Weights of a small multi-label image tagger.
Training: muon at rate 0.017, 12500 steps, batches of 256.
Data: trained on procedural textures in two colours, tilted and lit, 97500 training examples, 32.8 epochs.
Rows from block 7, named by matrix and row number. Rows with one number belong to one neuron. Each number is 128 + 24 x the weight over its row's rms, rounded and kept within 0 to 255. All counts start at 0. Numbers have three digits each. After the name is the row's rms in percent of the matrix's.
# fc1: MLP up (model.blocks.7.mlp.fc1.weight, 2304x384), inputs 128-255
# fc2: MLP down (model.blocks.7.mlp.fc2.weight, 384x2304, transposed), outputs 128-255
fc1.1020 130:128128128128128145128089128128128128078128128128128128128128128128225138128128137128128128128127130190105116128194128128128112128128128192128128128135070128128128128128128128137155069084128128128123128128074128128128128081128128128128128128128062128128128128128128128130128128084128128128128128128094091128128110128128128128128128150128141128128128128128128065128128128191128128128235
fc2.1020 127:128128112128128128128128128128128128173115128112158128128128093128015128128121128165128114128140137128128095128026128128128128128173128063128128128126182128139128128128147128128110194128128128128150108103188128128128128182124109128128128128118204128128128154128128147128128128182128128144134128128128185128128128127128128128128128087144114128128131128128140164138128128052146115128048
fc1.1021 116:128128128119128149156113128156128151128128128128128128153128128150128128128103128202128128098128128128170107128128163128128128128128128128128128128082128099095166128128229158128128128128175128149128128128128230128166144128152128128113178128128145128101128128145128128128128128072128128129128194128128128128128128128128128128128074128128128128128128128128128128128120172139128111128128
fc2.1021 099:070156128069128128128128128134128128128128128128128082128128128128129128128144128090128188151154128096123128128128128128128128128128128110128059117130128128128115128128041118128128128092065128128128128128128005128124128176128128126128128128097128128088094128128128128128128128171128148128128071128093128095128128128128128128128128128128128128157128128128128128128128095128128128128128
fc1.1022 089:113128128128128128128128128128128128128091128128128128128128160128128128128128128128128167128143128181128128128128128153076128127128128114080185128174085128128128180128128128128128095128128128128128128109128128128128128128128128106183128128128128128128038178128128128128128128076128128083128128087128128128128128159128128038128128128128128128128128101128072128198210128128128089085128
fc2.1022 087:128128128128128128128148128128128168128128128128077128128128128128104128128128148128128128135124128103128128128128128128128128128071162176128087128092215190128128128128128128128128128128140128178134128128128107128128128104128128110128128128128128128131198128160128128128077078128185205163094128128128128128128128128168128208128164128128128128128128128128128128045128128128156128128064
fc1.1023 117:128128174128128155083128128128128128128128128128128128128128158061044156128128090128128150128128110128185128128128112128128128128128128128128128128128044128128128195128128060084128128116128128128101037152128128128175128111067128128076185128113128128128128128128166128128072128148128164135128128167128099084128107109128128115110128128128128172128131128098128109091128128163128128128119
fc2.1023 112:063128128128047194128045128128136128128169128128128085128128128128128064128183144157072089115128128128052128057114104167128156128128170128128128128147178109169128128128128128128077128159193128107128128128128092128143132128128202139128087153128128128128173128128128098089128183065128108128141091128128128185128128116062128128163128189163128128128128128165128114128128128128128128128200
fc1.1024 118:122104128165128128128128121128128155112156128128128128128143176128154128128128128128128128061128094147128128128128119128128128128128128128128176128128128128128127128128128128091128128128128128128128097128055128128128169128128120128128128128128128128128128164163128097128128157128128124128129128085125035134128128128128128176179128128128128128099128121188148128128128128128128128128128
fc2.1024 124:128128128084128128128128128128128128128087128128128128128081128128128171147074128128162128195184128128128128128128128128180128165128128128128082128128128128128128128083128128128128128128128128128197128128157128128128128128128128128128128128128099121118128128111128128128105116128143162128128128128128221128128128128128128128091128128135123128146128128061067128128128128160128110117128
fc1.1025 085:128128050081128128128128128128167128114128128128088087128103128204128128156163128128128128128128128128128145128128128128128128128128156128128093139128128128128128070135128097109128128128055128128122128128128128128128128128128128128128128128128128128128128128128128128045128128128172128128128166128138103128128062178128128128128128128128128128128128128128128183119128128128128181026128
fc2.1025 084:128128128165128128128128128128080163128128128128128167128128136058128159128128128128128128182097128128128128146128128156074128128092064128072128128128121128128128157128128128128128128128202128128128128128128128128067128128128128089128128128128128128095128128128128128242128128128128128107064090128128177167128180073128128143147128128128128128128128128128128128128128128128128128128128
fc1.1026 106:157163226156196128128128128128128132128128128128128128088153128128102171112128109159128128128128162128174185128128128128153128128128052079128205141128128128128149128181143128128128104065128128128128128128098041128136097128128128128167129128174084128145074128128128128128128132087128128128149155169128193128128131128128128212128128128128128084128128109128089098128128128086128128128128
fc2.1026 097:128151019128093128128128128097128128128128177128128128128128128128128128128128201083132128128128128128026128169128128086128128128128173128130094128128128107128128138128128130128128128128128177128140139129128128128128128128128128128128128128083128128128128128128128128128128128172128128098135055128128128157128128128128128128128128113095128186128128128128151176128128128128128128128128
fc1.1027 121:131131128128128156128128128150128128102180128128128128128128128128128090128128128076128128110128128062128085128127128090128114128128128129128128141111128128128125136128128128128128174118128128128109128128128128128185138128128130128128128168128128128128128080145128099128128128128128128090128155100085128128092181112128081128128128128152129077144128128128143128128100112128128147128056
fc2.1027 125:128128119128128128128083128128128128159053128133140128128131128128138153128128128128128128162128128193157175128128128128128129061128128134128128128128128128128128128128128128098137105128128128128128145128128121200065128128128128128128150050128128128128128134128128158132128128128083132181123128128190125113128128128128128128164128128128161182128128128128128128173128144128128091128188
fc1.1028 083:128128128128128128128128128128128128072093128123128153128128199115128128128128128165128125067128128128114128128128128128128128128128128099128049128128128128128186128162128205128128172128128080128128085135128191128128128128128128128214128128195123128128128182161128128193096190107128104128127128128128147128128128128128163128128128128128128128128144097128115128128128128128128128201143
fc2.1028 084:128128128141128128128128128128128128150128128128128127109128035128128128128128128128128128128128128128128128128128036128128128128128128147128255128143103144176128128129128096128128128188128128186156128128181122128128130128128128128025128063030128128128128128128106128128128128128128128190128128101128128128128128128128092130158128128128128088128128192128128128128128128128128128097128
fc1.1029 074:125128128152128128128128128165128128095128128128128128128128128178180128114182128128078128128128119173128128162128128128128128200207128128128128108128149128128128128128128128128128128128128128128128128128128087128128128169128128128128128128128171128128128128184128128128183128128128059128128128128136128197128128128128182128128128128128109128128081128128128146128128128128128196128128
fc2.1029 071:128128128128128118128128128064128128128128128128128128128119128128128128128070128128203171128074128128128128128128128128128094073058128128128128128128128128128128128128128104128128128160128128128128128128140128128128128080128094128139128128128128128128128098128128128128128128128128231128128128051128128128128128128128128128128128128128128167117165128128099128128099163094128045158128
fc1.1030 089:128073128128128128128116081128107128173128193128128077128128128128128128128128100171128128094128128096065128128128145128128055128197056128157128151128128128151182162128128128094128128128166170128128156128128128128128113128164128067128128128128128128134128128128128107128128128128128128099170128128128128128115102128077128137074128128131128128128128128128128128128093128128128128032163
fc2.1030 101:128175128128128180128128128126128128128095095128128128128128128128146128128128128054128128128128128128187128147128128091128167128079160128048146128128128128071128142128128128128128162128102128128167128128128128128128128128128128128128160128128128128128157128128162137128128128128128147208129128128128128128128173149180150083091128128097128128118080128132128128128128128128128128215128
fc1.1031 087:130088128128140128128128128128128128128134128129128128104128128128128181128128128128128102204128128128089128128128128128128128128128128128128128128080128128128128128173128128128128128128193128156128128047128128128128128128128128128128128174146128128128183128128128101128128128017128128128060128128128128128179143161128130128128128128128128128128128063121159128128128128128128128071077
fc2.1031 090:128128128128128171128128128128080128128128086128096128128128128128128033127128128109128128128128157128147128128128128128128128128109128128128128143128128128128160128128147145128128128128128128068128128170111128128128103128128128159205128128128128128128055128184093184152128100187128128128131128128166152128128128128227128128128107128128167128128128128128090144128128128128128128165128
fc1.1032 106:128128128128128215128128110111128128128128177128128128114128128128173128128105128110128128128132128128113128127104128128128086128128181164128202128106106128128151145128128128128128128067128128234128128059128128128128128114150144128128086180207128146128128128128128104128136099128086128128084128128128128128128128128128160157155128128128128128128128069128128103128128080128145090080128
fc2.1032 099:128106128128128128199128128121128128128128083128128128128157128128128156059128128128176141128128128128128139128146128128156128128151128091116119128151128128128128128128152144128125065153128128128128128130128128128087070128128128128128133128101128128128128128128128128129128167128128128128128179132160128128149128128128080128128164128128128147128128128128098128128175128128136128128128
fc1.1033 077:080128128128128128128128128179128128149085128128128128003128105128157128128128104128212128128128128128128115109128128089128128128128128128147128128128128128128205110128128128128128128128109128128011128128128128162128128112128128128128128128128128128093128128209128156128128185128128128223128128128128128128128128128128150128187084237128128128128128128179128128168128128170128128128128
fc2.1033 094:179128135128128128128128128128154146128229128128128128255128147128128128128128128086045128116128128128128159128128128166128128128148128128068128128109097128128128128128128128128128128128132128128219128080128128074128128128128128128128128128128128121128128157063128128128128128128128128064128128128128128128128128128128109128081128044081128128128128128128128128141128162128117128128128
fc1.1034 079:128128128123135163128128128128128128128128128128128198128141128128128128128128159184128106231128128203128128128068128128072128128128128128128128128128128128096128119128150128128128076128128145128086128128128105128128128128128128097128128183128128128128056128128128128128128128128101162128128128128128128128222128128145128128128077128144128128168081128112128128128128128145128128088128
fc2.1034 066:198180128128086128128155108128128128128148128128128128128090128128128128128128128128128128038128128048128128128218128128156128153128128128128128100128128128242128097128128075128069138128128088043081121128128214128086076128128091128128064128128181128128128128128128128128128128128117128112128128181128128128128128128128128128128156128128082128128128129128121134128128128128154128128128
fc1.1035 107:128123120128128128128158128128128128128074128128128128081128103128128128165128176128141128128128124063128128128166128128128128128187103128183128128128128128128128128128128188128110106128128128164150122091163128128128200128125111174083128128128128128148170128128128128128128128128128128128128128128128128138201128065128128098181128150128128128128128128128128124149165128128128128128128
fc2.1035 091:134128118092128128128128152118128128128128128128091128128128145128128128128128128128123128128043185128128128099128128128116128128066112128070066119161128128128162109128128073128128128128128062128128128128128128166128128128128128076124128097128128128128072128128128128184182144128128128128128160128128128128058128128161128158128128128128128128128150128128128128128113128128117128128128
fc1.1036 082:128062134061128128128128128104182128128128123128128128128128128128128128128111054128178128128128101081128128128056153128128093128128162128128128145105128166084128128128128128128128167128128128042180128128128128128128128128103128128128120080128128128082118201128128128128128137128128128128173128128128083128084128160076173128128128178128137128128128097128090128128128176128128128128128
fc2.1036 093:128128128160132097128112128134078072157128128128128128183128128128128128203128176114128128128146158132083128122128128073128128128128128128069090128128128128128146128128128128154128128128128158164128128128067128128085128128128128089128128128128128128184128128172128128128128064128128170128032128111128196128128128128184128163128128128128128128187128114128152151140128162128128128099128
fc1.1037 107:207128171128128128158128168128128110128102041128128128083151128128128128142128128149097128128128128128128128151165128148132101128197128128172128128144066128175128153128128084109156128112128081083128169105128128128128128120116126169128128128101128128128067128164128128128128043128128108128128128128128128055128077128120128196119128128119128128128128128165128128128128128128128128128121
fc2.1037 094:100081128128173168075166065128128166128128128128117108128092128092128128107128149128161128128128128127128128128128128126128128128046128129083128128128205128128128183128128196154128128128128151128128128167128072128128128128128128078128060128128114109128128128128128178084128150128151174128128128142128128128128128151128128064128128128128128128128068128112128115128190117128128128167110
fc1.1038 119:139128128128135051128128128128124128128128128156128128128128128128128128175128128102074121126128128128128128128128128120107128128128174128128128128128128128128128097128128128128128128128128128101133128128079150128128128128128082133120128098128078138128128128179128128128175108050128069128128128128128128203097128128128128123128085182128171098088128128081128128128128128166128128128128
fc2.1038 121:093128128128128141128128128128128142098128128107128128128128089128128128128131128128200128128128128128128158141128128128136100128128074128128128128128128128062128168128128128128170128128128128177128128128148111128152128128128163128128128185128128128128083128071112128128062137128198200128128145128128128128186128167128227128128167128128116128128128128128116128128128128128128128128128
fc1.1039 147:128128217128128128128128128140128128128188191084128128128199128101128092128177128162128128203150128128128128128140165128128110128167128162128104128128128136128080128163121128087128128128128099096128079108128107128203163109128128128112128150128081128128128165128109128128126128128128128128128128128092095062183128128045174144128128128128086128167128101128128128128179128054099118128128
fc2.1039 128:128128128128131163128128128103078128128149205128128128086128134125130108168088128128128115126128128128128104128128128142189151128079128095194128128128128097084128128128070128128128128128184128160128158170128128130128086182112128128121172090128128128128184128202128093128128128128128128128128128128128128128128071115128154128151126143128170128092128128128128128128128085110128128166128
fc1.1040 075:128128128128128128128112128128088128057128128080128128128128128128128128128128128128162128128128165128128128157128128128128128128128128128128047128128128128128128128128128128128048128128165128128128128128128128128128128149128128128128128128128128128128128128128128128128128128217090128128175155128100128128128128128128165128128194128128128128128128128154128072158038196128128128128128
fc2.1040 080:128128128128128128177145128128196128243128128128128128128128128128172128128083128128128128128144069103128128128128128128128128128128126128199192128128128128128128128128117128131190128128128128128109128128128128128128128042128128128128128128128128133128128128177128128128098128044128128128085128128128128128128128128128101128128051128135128128100128139128128128128184080128128128128128
fc1.1041 047:128128128128109128128114128128111128128128181128128194063181128128128128128128048128128128062128128174128060128128128128128128128179128128128128106128049128128072128128128092056128128128128190128128128128128128128128128128128128128128128128128128128103128128222128181128128032128128128128142128128128128128128128128128128128128128128128128128128128128128189128150155128128128093128128
fc2.1041 056:128128128128128128128159128154128128152128064128128098178128128128128128128128255128128128171128163128128157128128128128128128128065128128128128128128189150128128128128128166185169128128128098128128128179128128128128128128160128128128128128128128128128128128000106092128128190128112128128128128128128128128128128128128128139128128090128128095128128128128028128128102128128128162128128
fc1.1042 097:131170128128128128114128157129128066128128135170128128128149128128128128128128128115128085128128128128043128128122128149128128182128128128128214128162128128143128123100128128128128128128116128128128115128169128145121202128060128123128128133145128128128128128128128205128128096128128128102165128128082223128128128128128128128128128128128104128128128128128100128128128128128138128128128
fc2.1042 097:091057128128128128128128128128128207128128128128176128128128128128128128128128128128128153162128128128165128128106128128128128128128096128128082128128128128128128139128128128128128128128095128095128177128128165128128043128231161128128128085128194128128128128128128105156128128167128128128094142128128128128128128128128128128128170128128128136128128128128128128113128128128128128128128
fc1.1043 117:128128131128153102128128128128128128128128128128062128109128128128128128128128128116147128128128128128142128128128128134128173128128128128128097164128184085128128066128198128124128128128128137128128139128128128128123128128128128128128135128128128128128128064128128128139128102128128128101149128128128128128128099128139128095128108092128119076128128128128128102115128189128155128128133
fc2.1043 133:128119128136128196107128124153143128128128105128196167128128128110128140128127111136128128116111128157128128128149128128128128056128175176058095124128128188124128128120084128128074128164128128128128164128128177134128091128092128105089128092128128128128172157128128205075128078147128128193128106128128128105147093128145128128122128128128128128126128128126128166128172128128128108128152
fc1.1044 102:175066128082128169128128072092128114128092128107128128128122128226128128128128138121136128106167188128128130128128128071073128128128110154128091128106168128128128128128128141128128139128128128128128128094128128128128128128101088128128128192128160128128128128128128128102149128199128128102098128128128128128119128128100198128121128156128128128128178090128128128128128128128073128128128
fc2.1044 108:094210128161116128128128190128128128128152086128128128128128128031128091128128128172102150128128108167128128165128128128128128128128158118087171128120128113128128128128128080128128128128128128128106128128128128128128101128197223128128128070097128128144134128128128128122120094071144128128128128128128119128128128128184128128128128059128128128128048172128156128137128128091128128128128
fc1.1045 114:092128089080117128128128128128128111128106168128128128141161171146128121128128111128128128128128128128084087128128128128128128128083128128128069128128128128072165109182128094128128032112128128128078207128201119102174128128188187128217123128128128158128128128128128128128052124128128128128128167128128142128061128128113128096093128089153128128079100128128096128128061128141142171128128
fc2.1045 086:128128163128128124128128128128128128120128128166128121128128128128128128128128128109128128128128128128128208047178128128128061128196128128128202159128128128088128071128128152128128128128133128171196042128075128077095166128128128128128164128128160128128177082128128057128166128143162128128128051128128092130128166128154128128191128165102101128091128125149128128179128128128128114128128
fc1.1046 138:128128128128128128187128128127171114157128128128089128128157128128179128091128128128122128128112128128128128128128128128128104128180128128128128084128128128107128128128061128128128071128128070128128128175103128093128103083128128128128128147128076128128128161128099079084128118128184118128129159128128128093128095158128146158144107128156109128128128128128128128128128128128152128141128
fc2.1046 112:128128128128128156053128128128128171128128128128128127128128128140128128128128128128169128128128128127094128128112128127128128128128128148128182128128173128128128111128208128128085128128128156128128124128128128128128128165128088128189152197125147128128128128128128128168170163128124118128128128128128128128128128076122128128128128128128128128169128104146128128128128141124128128097128
fc1.1047 124:191128128128100128128128128152128128128128128128128158128208128128128107128128164142128118096128128089128128128107073146128128121128086128128156128128068120128128131128128128128128128068084128191138122128128088128174128128180128128112128128134128128117128128128183177129128128128128143128106128128067128093128128126170128128128200128164128105168128128128128152128088106152105128128149
fc2.1047 114:044122128128168115119108171128128128128128128128128067128059128143128148128113128128128128128128128128128128161128128128128128109128128130128128155128128107128128084128129143128128128128128128128096128128140128096128121128051139128128128128128128178150139128128103090128136128128128167128173128128173128147128113128128128128128078128067143128128138128149152130128167128128128128124046
fc1.1048 080:128128128065128116128128118128128128128096128128107128128128106117128128128128137128160128158128128157195128128128128128128128128128158142128128128128061116128128151128128128109081128128128128112128128128128128128128128128128121128120128128128128128158188090128128128128128128128128128128128128128128128128128128128128128128128128128085128157127128128128128128078128128128128128142128
fc2.1048 083:128128128128119128128108128128128128128128128128128128128128128128123128128125128128128128130128128143041184128128109128133128128128128128128128065128209128128128112128128128128128098128092128128128128089095128087128112128183161128151128128128093144128098186128170128128128128151128128140128128128128128128128128110128175128128128128195128128128128133128128128179128128128128128128128
fc1.1049 115:128128100128128128128128128125128128128161137128128151128128128177128128128128128128128142128169128152128128128105126128128166128158142128128128128128146139176128062103128128128128031128128136172128114128087198128083128128128189128128128185128155063135128128147113128128085128089128128128116107101128128163128128128128154128118128098128128179128192128128128128128128102128128128162128
fc2.1049 113:127084151128105128128128128128109128104128128128128128128128115104128128128110128096128091128058128128080128128150133128128070128073074128128122128128128128083128160128128134099128214128128128101128116135167044128128128128082081128128128128128128183128142128114128110085128128207128128144128158128097128110128128128128128100128128160128128052128128128128128128128132128196132128093128
fc1.1050 114:128128183128128128128127128128128128128117182110128128128173128128128128128199136095067128128128128128188128106128128058123091128140128128128121128128092128129128128164090108109128077146153098009128128128128098128041079128120128128178063128128133117128128082128128148128153143058128128165128128128128062135170128155128071128128183135128128128170128101128128122128197128142148128146128
fc2.1050 092:128173123128128128128106128128128128128128128128128097128126128128155096128126128180179128128128128128112149130128128128128128149075128088128128128128195128128128168128075128128128128128128128128114128128104128128182128128128128128128140128128128128128128148120099128128128128165128128128128128128128139128091128202128128128128128048120110119128095128141128156128128128128107128128181
fc1.1051 104:128128128128119128128141128128133128128128128128128128128128128131128070128128128166128128128128178128180128128139128128128173128128111110143128171128128166081128128195128138128128111128128128097067146128128087031070128128128128128128128128128128128147128136128124128128128128128128092124128128139175174112128128128128128128128149128100128128128079128128128087128128128149128128135101
fc2.1051 099:128128128128128121128128128128128103128128154128128172128130128078124128128128128125117128128128052128122128128148147128128128128111128128128128128128128128128141128086128128101128128128106128128179105101128143193128128138154090128128128128128087128128128128128128128128128201128128149128128161092101096170128128128128128128177128139128128097128128156128128128128128105128128201128128
fc1.1052 120:128128128128128128116136161128128128128128154084128128081172128168064128078128128128128111128128128128128128128202128128128128128130128128128087128128128066089128128128081128088087128128128128128128071128128072128128128113128128128128128077169128128128128094144128128128128194114128128128128128128129128177130128128128128148128199068128085128128128128128128128128128128152143181180128
fc2.1052 119:128155128154128128128112128097093128132128128172128128128128128128179134128128128128128128128128126128157128128074128128128140128128189082128128128128128128168128128128128128128128092128083128128128148128128128092161128131128128128128128160128084122128093128111128128090157128144050145128128128128128068177128128103128128128128087128128128128124152128128128128128108114128128128093134
fc1.1053 095:128128128128093128128128186179010128128128128146158128128117128128128128080077133128101170128128191194128128128128200128128128128086064124128128128128128153128181128128128081128069128143128141128128128128128128128128128071128128146073128128128128128128184128128128128139128128128107128128128128128128092137128150128103128096128099128236128102170148128192128128128128128128128128128128
fc2.1053 096:128128164128128117128128128093232128128128121128128128128127128128128128128128128128128128128128128128111128105128079128128128128206208132128128128128128128128067128128119183069161128128128103128128157128128128143128128128128128128229128104128151128128128128128128164128128108128128126128128128121128128128128128128157128128128169128058128128128128128128128128128128128131128128163128
fc1.1054 147:159128110128155091167128140113128151128100149128128128113128078128128128128128128109128128128128128107161144128128128073128159073151148128128115111128104142082128109128128078118128128143095128185100083128128107113128128128132114113128128128128128100128196225123171128128128143128128120128128137128181068128163128128128106128068128128095128128128090128128128130128046128128128128119128
fc2.1054 162:160128110128115128128097128182080128128146114120128128128128086152128109128128125128128152074128128128128178156122128128075128151128128128171128158128121128128103101122080128128128128128169178128157205128087194102114128128128096179085166128128128153160061065172128132128128078128128169183120128128128128096128128128168128122161102151172128095143128128132112128114067169096128128075128
fc1.1055 101:128128128129098128081128222128091066128147128128128128128128128128072128148128128072128128128128128099120128154128128128128128157122128061128128108150133128128128128128128108128128128128075128098097128128128147056128126128128128119128160107128128154128100128128128049108146128128108128128128128128070170128128124128150128120128082128045128173188128128128128092170106128128128128128128
fc2.1055 103:117128128128128128128128079128128187128128095128128128128128128128128128083128128128128128071128128179128128154139127128128128069128128208128128128094128128128128128128128153128148128128128050170128128128128136128128128128128121128128100161128094066128128128128128128128107125128111082128128150128199091128128128119101128071128139128186128134131128128128134128066128136128128128128128
fc1.1056 025:161128128128128219128128128128128128128128128128067128128128105128128128128128128148049128128128128061128171047128128128128195128128128128253175128128128128128070172071128128128128171128128128128128128128128128128190128128128128128128182128206128128128128128128204128128128128182128128128128128195157128128128128128128128165128147128128128128128128128128128128128128128217128128128128
fc2.1056 023:147128128128128128128128193128128128128128128128076152208128128128128078128128128128128128128128128128128128128128128128128128128128128128128128128128128128128128128128128128128128128128128128128128128128128128128128128128176128128128128128020193128128128128128128128128128128149128128128070128128128128128128128128128128128128128128128128086128198128128128128128163128128059128128128
fc1.1057 071:128128072128124128114114128188128128128128128128106128128128091180210128128128128128128128128184128117128075128128128128128128128154128128128128128087156128128128128188128214173128128128128105128128128128128094085128128114128128128128128128084128193128039128129128128059128128162128154128172128128128128128128128145128128128168128128128128000128128165128128099128128141105181128128128
fc2.1057 083:128113128128128128128128128097156128128128128128153128128128178128026128118128128162128128128128093189128240128128128132128128128128094128128128128155064063128128128087128039128128128128128110128121128128100175128128128128128128128128128128128128128160128142128103128138128128128128083128128128124128110128128128109141128128096094128128128226128128128128128128128052128128128128128128
fc1.1058 060:128128162144102128115128128212128128128128128152165128128128138078057128149128128128128128128128128128128128176128114128128128128128128128128128128174059128128128128128128092128128128128128171128128128128131128128158128128073128128128128128178128128128128128128128095128128128151085128128191128128167128128128128128128128128128128128128128128128128128128128087128128138180128128091128
fc2.1058 062:030128128128128128128078108128128128044128128128128102128128128128128128128128128128128128152091128176128128128128182128128128126158128128128128087128164117170181128128128128128128144128128128128162128128128128128128128201163073198128128128128128128128128128128128128128171183128128097128128172090092128128128128128128128128128128128128164128128128128128128128128128173128128077128128
fc1.1059 077:128128128128128128156128128128128128128128128128131128128104128128128128128128128128243128128128150128128098128019128128128128096137128128128128128162128128128097064087128128063128128128128128128128128128128128128128198128128128128128088159073128128125128128128128078175128112128128128128128128128114128128128128128074128209148128128111128128128128128128128128164128128128128128128115
fc2.1059 087:128128128128128128128128128128149128128128128202128128128178128128113128128128128128000128128128128128128156163255128142128128128128082128128128128128128175128161183167128128161151117128128128128128128128128162128128066128128128128128136128202128122128128128128128220059128155131128128184128128128128128104128128128128128128128128128128128128114064091116128128128128128103128089094132
fc1.1060 124:128128128128128128128155128132128128161156128128128118098053128128164128128128121202175128155128090155091128128128128128154128128072105128128170128111062128105180128144128128128128152128128128128138111128161128128128128128128128165063128068128128110128094128128088128093128128128128218128128128128075071128128128143128131128128098128151156128128059128112128128128128088128128128185128
fc2.1060 115:128128128099128128128128128128116128128128128108128128128154128128075141128128123160128128128128128082179128128128128128128128128128190128128128128128128128162062158158128128128128128128128128128128128128146128128128051128077128069128128128149190128128128128128170130128128128128128128094182103128128128128079105128128128146192128128128128128128128104128128116128152170097128117128142
fc1.1061 132:128128083109128095156107128155128140138106128164128187128128128128128148116128146128128128128128128128128128128098128128085128064106161128128128128128076128128131154143128074128099128128091128142169128128128128128128128128128135133162128128081143155128141128076128159128128064128128148128092155128128171128097128178128128128128128116128128128128117128128115110144128128128128071128128
fc2.1061 139:123128213113128128128128146128119121128128123128128054128115128128128128127128080128128128128128128128128128128157128128173128171128128128128145128128128146172128061128128159128128128128097108128128128128128168113128128128128129128094128092164113101128128128161128128128107194128128121135128101153128128128128128047128128120128142175128128128168128128092128178128128128128128194128128
fc1.1062 101:128072128128128128128128128128128128158128128061071131123198128116128128128128081125128128128177128128178090128128128128128109128128128128155166151128128128098128128128163068128128128128136085136128150129160171128105128128189128128160128128122089149128139128128128169088128128128128196104128128128128128128128128102104128128128128077128066115140128128128217085128128128128128128084078
fc2.1062 103:092198128128128128128128128128128128128134118128128128128099128128128184128143128128128128141128128128097128128091128128128131128149128128128098071128128128128128128128128164128128128128093178128128128124128128103128128156055128128128128128098128128172083128121145096128128128128128099128161110128128084162128128128128128128128128128128128128128128128128026147128128128128128128180164
fc1.1063 141:128072163128153150128170155128128128128119128128087128128128128128128128128112128128128128128154227128128128128128128120131099131128211128081138128128128116128128110128128128128128096128128128142146128128044097128135129128128128128128128128112128128128128128096128128128128128157128128112129128128128095128128093174128128167128128128145128128128128179128160128128128134179128131128156
fc2.1063 123:128199092128128144128064128128128128128170128097194128128128100128142128128191128096128128128128093128128128128128101125128149112144128128120128128128128128128128128162166128178128149080155128121090128128218161128128152153128124128147128128128128135128122128128128128155153128128128128128128128128128200128128172105088128105128117128128128144158128128148128128128128128128128128110128
fc1.1064 121:128128128080128115168128128128128128128092083128128128128128128128114128128156115199128128128097076104156168128128128128128122110128128102210128128168128128128130146128128128222128128075128084104128144128128128082128128128176128179128139128128095128128103128128183128159128207128128128128128105112087128128128128128163153094128128211128128128096129128128158128110128128128128169086128
fc2.1064 131:106188128128128156163128128128128069128110128128128128096135166141116121128128128128128107128140128128086111168128085128144128128110108128083199128128128128173128158128194128128128128128128095182058128128123128158128128128128128128128075166128128198128128128178129128128128088103128148128108196128128128128054128128128157128128158128082128198128128101128103128113128128128128128128128
fc1.1065 112:128128128128128128128128128128121108128128107128128106128128128128128128128128128100128128128147147092107128055128128128128128128128128128128128128113128191128195128128128128128128128139094158050128128128128109128128128082082157162128128128186081128128128147158128104129166128024128128128128129128128139128089191128128128128128128106128128128128128128128135128128173128128128128138128
fc2.1065 110:173128193120128128128128128116128120128128128128139158128128128128178128128128063128163128128128128128128128128128195128128128111128074128128128170128128128128128128191128152128128128128128089214098128128128151128128128166128128128128128082128128128128077128101104128128162142128128128128128128075100167128128085109134128128128139128091111128161128128061050128128128128128128121128128
fc1.1066 124:128105128105128131148136128128128104162168128149128106058145128128128128128128128128128061128128094072128074128128114128128148128128128128200128128099178105145178128128092164128128128128104128128128128128128097128134149128128128174128128154111128069128128174128128128128150128128135158128128134089128128095159128049122166128160128081128128203128128146128128128128128128128135128046110
fc2.1066 113:128139128128128128049092128184118128085096128128168183128128128128128100128128128128128187175128128164128157168128174128128128128128128123128128155177128128128102128128128128128128085188128128159128128128128128128128128128128169029128128128128128196128128105128128128128128128128128128070128128128128173128122128128128056128128128145088128128128153109128128128176180128128128128128128
fc1.1067 089:081128104128128128128128128128128128128128128128128128128128128128128128128075121128099128128128128128128128128128128128128128125128125128152213128128051087128128128128096109151128137162128216128186133128128128128128128136078049143128128117128128128128128128128128128163128128128128128128128128128109128128080128128128129128128128152132133128128128128128128128128128161128128128128128
fc2.1067 094:128128128128128128128088128071128128128128128128128128128084128143135128128128128067128128128173108142091128128128128121128128128128128128128069128128224128128128128128128128128128088128128078128073180075128128128128128128128184128128128128128128128128081128128128128059128128128129128128128150100128128128156128128128186128128128086128128082128128128128143128131128095128128128085128
fc1.1068 075:128128128128128128128128128128128128128180128128128128128145128128128128128128128128194064128128128074128128128128128066128128189128128128106128128128175128128183128160091128128128128128128058069128128128128128102128229128128160128120128128128128128128128128128128128128128128128152128128128128128128128128243128128128128128133173095128128128219128128128128128128128128163128210128160
fc2.1068 085:128128128128128128128128120144128128128090128128128128128130128128128128080128128128078128128136128128128128128128128171128128062128128128188128128085066128128128128068128128128128128128128128187128128128128128128128090128128128128128093163128128128088128128128120128153106176128128128128128128128128128128037118128128128128128048128166128128073128128152128128128128128128128128128128
fc1.1069 094:115128128109128128099107088100178192128128128078105128128128064128128128128128128143128189128128128128067128128128153086128128128128128128128128128129130128128102084128128215128128128117128128128119128128128128128128089128128128128128128128053128115128128128166190128128128128128128128128128126128128128128128128128128128114050128128128128159128128128128163128128128128128128128055024
fc2.1069 084:128131128128128128128128128128103077128128128128187128166128128166128128128128128128128096128128128128168128103128104217128128137128128115128128128128128128128153128208128128128128128128128128128128095128128128128128128128160128128128128128210128172128088097076082128128128092164153128128128128142128158128128111128128128128209128128122128132177128128194128128125128086128128125221199
fc1.1070 116:187128128128093128128128179151157116198128128128128128069128128100128128128128128061128173089128106128128128128128178128128128188080128091189093170128128128128128128128128128128128128128128128128085128089128128128128112128128128128128128165165128122128128128128128128128128104128128128128128128094128128128128128128128128069161128128128128128128128128128155128194128052128122121128128
fc2.1070 118:128128183127128128128091128128128128065144128128095128128128130128128114128128128146128128128128128128128128128117128128128128077128115128128128070128128128128147149128128141128092128128128128128178100128090128128128128128128128152128128128043145128156136128128128096116128128136208155128128117162178171128128128128128128128128073128099128133128113128118084128077128169128128128128128
fc1.1071 127:128140128143122128128128130128128110128128128156128128128174128062128173128128128116128128089128128128128128181162128128128128193093128128128128154128128084183128128119110128107128163128128107128128128128128128160116128128128145126128116128128128128128074128151128075128128128181133128128128132058128128128128128128087128137128118128168128191128128128128103074128128128128128128128128
fc2.1071 132:128128128128157128128128140128128128105128128094128122128128119128128076162155128149157128128128098128128144087078128107128128029128143176128128087128128175080086128128128102128128128107128180134128158067128160128128128128114116128128144105150128128128192128128158155143130128128128128128109128165128065094128128128187092128175128128100128128128128109088178167128128159128113128130128